config.yaml
model: "image classifier"
dataset: "coloured fractals of 300 iterated function systems on busy backdrops"
train_examples: 195000
image_size: 32
crop_scale_min: 1
horizontal_flip: false
cutout: 0.4
targets: ["colour"]
num_classes: 12
arch: "convnext_v2"
isotropic: false
norm: "layernorm"
hidden_act: "relu"
mlp_ratio: 3
inner_norm: false
patch_size: [2, 2]
depths: [3, 6, 6]
widths: [80, 160, 320]
kernel_size: 7
mixing: "cutmix"
loss: "cross_entropy"
init: "torch_default"
residual_init: "none"
optimizer: "muon"
muon_scale: "match_rms_adamw"
learning_rate: 0.004
momentum: 0.9
nesterov: true
orthogonalizer: "newton_schulz_5"
adamw_lr_other_params: 0.0014
cautious_weight_decay: true
max_steps: 15200
batch_size: 256
epochs: 20.0
lr_schedule: "cosine"
final_lr_fraction: 0
warmup_steps: 760
weight_decay: 0.07
adamw_weight_decay_other_params: 0
Rows from block 5 of a small image classifier, named by matrix and row number. Rows with one number belong to one neuron. Each number is 50 + 10 x the weight over its row's rms, rounded and kept within 0 to 99. All counts start at 0. After the name is the row's rms in percent of the matrix's.
After each neuron's rows are labels from the 100 images, of 14848, where the neuron reaches its highest value: "responds to" is what is common among them. Only what is clearly more common there than usual is listed. The data: coloured fractals of 300 iterated function systems on busy backdrops. In brackets: how many of the 100.
# fc1: MLP up (model.blocks.5.mlp.fc1.weight, 480x160), inputs 108-159
# fc2: MLP down (model.blocks.5.mlp.fc2.weight, 160x480, transposed), outputs 108-159

fc1.411 101:44 57 35 59 61 33 53 61 54 55 28 39 55 37 53 40 60 50 48 53 24 53 53 42 60 70 37 51 58 48 45 58 46 49 69 55 58 40 68 55 46 48 51 63 47 44 41 34 37 44 50 38
fc2.411 101:53 40 49 68 25 36 49 44 57 46 43 37 43 63 59 24 28 48 44 48 47 51 37 49 47 58 49 69 55 46 36 56 39 52 45 37 49 35 61 63 52 53 66 66 53 52 58 40 54 48 43 68
responds to: orange (76)

fc1.28 102:67 60 44 41 43 61 59 44 56 37 43 39 77 50 54 45 39 58 48 66 55 67 44 68 74 55 49 46 55 60 43 46 65 45 63 55 48 48 64 45 40 46 48 50 56 55 53 57 42 68 29 53
fc2.28 090:36 69 51 62 55 42 55 51 57 56 61 41 54 68 56 68 28 21 57 52 49 53 55 55 65 64 47 45 47 62 52 49 40 39 57 45 42 57 54 53 37 59 57 47 30 44 47 51 46 68 43 64
responds to: orange (62); sparse (61)

fc1.457 126:47 44 39 49 52 46 46 57 52 44 44 49 45 64 69 45 48 59 40 49 39 60 47 56 59 36 53 47 54 51 54 63 42 57 59 46 49 44 64 59 51 56 44 60 64 63 50 58 32 62 59 46
fc2.457 097:49 68 51 61 60 34 27 64 52 49 58 46 52 59 43 54 47 42 66 36 56 53 41 46 55 57 37 45 37 57 64 48 41 52 63 26 44 56 73 67 60 48 52 50 37 43 59 54 64 45 51 55
responds to: orange (51)

fc1.302 129:53 48 43 37 66 60 64 53 46 55 45 39 58 50 69 47 69 49 61 63 44 44 44 46 49 55 64 63 47 39 56 50 52 61 56 45 57 52 27 40 66 73 64 32 49 36 46 50 54 39 44 57
fc2.302 135:50 46 71 58 34 45 43 50 59 48 55 46 31 45 50 75 69 57 43 45 51 54 62 49 53 49 38 37 32 48 45 37 49 39 44 56 34 59 62 50 53 56 52 45 66 35 38 37 40 52 63 53
responds to: white (94); sparse (68)

fc1.383 069:44 47 83 50 46 52 49 40 48 36 64 46 56 67 42 52 61 42 57 45 44 61 43 52 58 38 61 60 49 40 55 51 51 44 54 52 52 53 56 51 67 50 60 47 57 60 37 40 32 45 54 40
fc2.383 070:41 63 74 61 59 47 55 43 66 57 41 57 66 58 40 53 51 33 55 51 36 44 58 52 40 45 61 38 27 46 61 62 51 28 67 49 35 46 60 56 68 46 56 34 38 55 41 72 50 72 73 37
responds to: orange (65)

fc1.133 098:47 60 60 55 58 42 53 51 54 44 56 35 53 45 50 40 54 55 44 40 50 51 49 65 42 55 47 71 29 54 52 56 52 52 38 59 66 56 46 52 57 57 51 57 49 30 32 43 56 42 40 42
fc2.133 102:66 67 55 60 22 66 45 72 45 43 46 56 45 70 45 46 29 53 49 35 54 54 40 68 44 47 53 50 45 35 54 55 54 38 63 42 46 44 47 58 52 56 45 33 44 59 56 59 55 58 52 41
responds to: orange (74)

fc1.91 051:71 34 43 42 35 52 64 56 37 55 43 42 59 49 67 41 52 63 46 56 62 36 61 49 54 53 60 55 67 55 50 59 44 35 60 40 44 62 64 49 43 47 28 54 64 37 37 51 56 46 34 84
fc2.91 053:57 47 46 36 64 69 47 50 56 39 41 55 62 79 39 63 57 52 56 51 36 48 37 50 54 75 68 51 47 60 51 44 39 53 34 63 46 41 50 58 60 47 74 38 56 44 51 51 41 54 38 50
responds to: orange (56)

fc1.67 106:52 69 59 60 46 36 65 34 48 45 51 61 50 50 54 58 44 57 33 48 37 65 41 72 47 34 56 73 45 38 59 51 44 54 35 50 62 46 43 52 46 46 48 64 60 45 58 45 46 50 46 67
fc2.67 100:54 46 48 63 74 57 47 40 41 45 49 53 47 38 40 50 46 42 47 34 54 50 45 38 55 54 56 66 46 59 62 70 45 67 44 27 40 50 37 49 45 70 54 62 58 53 50 44 63 33 46 55
responds to: white (53)

fc1.156 069:58 50 50 56 51 48 53 44 36 73 49 49 40 52 41 49 66 57 51 41 41 77 55 60 48 74 46 58 59 42 53 56 41 58 48 24 73 48 59 46 52 41 51 48 46 63 42 50 46 47 49 51
fc2.156 071:52 48 61 47 45 56 47 55 48 59 54 61 53 50 63 49 55 37 45 58 36 50 65 39 44 62 47 30 56 43 56 63 52 39 53 73 53 44 46 68 47 79 59 58 52 60 45 52 43 61 58 33
responds to: orange (58)

fc1.341 134:59 78 58 41 44 56 33 47 55 50 63 36 64 45 44 50 56 49 35 42 62 50 59 60 38 64 45 42 37 47 60 42 60 48 40 56 44 35 61 43 45 48 52 53 52 53 64 53 61 48 45 50
fc2.341 116:67 61 35 41 37 63 60 65 53 72 35 44 46 39 46 59 44 47 38 41 49 51 55 55 45 64 45 69 61 73 48 43 44 46 46 64 56 59 48 35 42 82 44 59 50 46 41 47 45 56 50 42
responds to: white (99)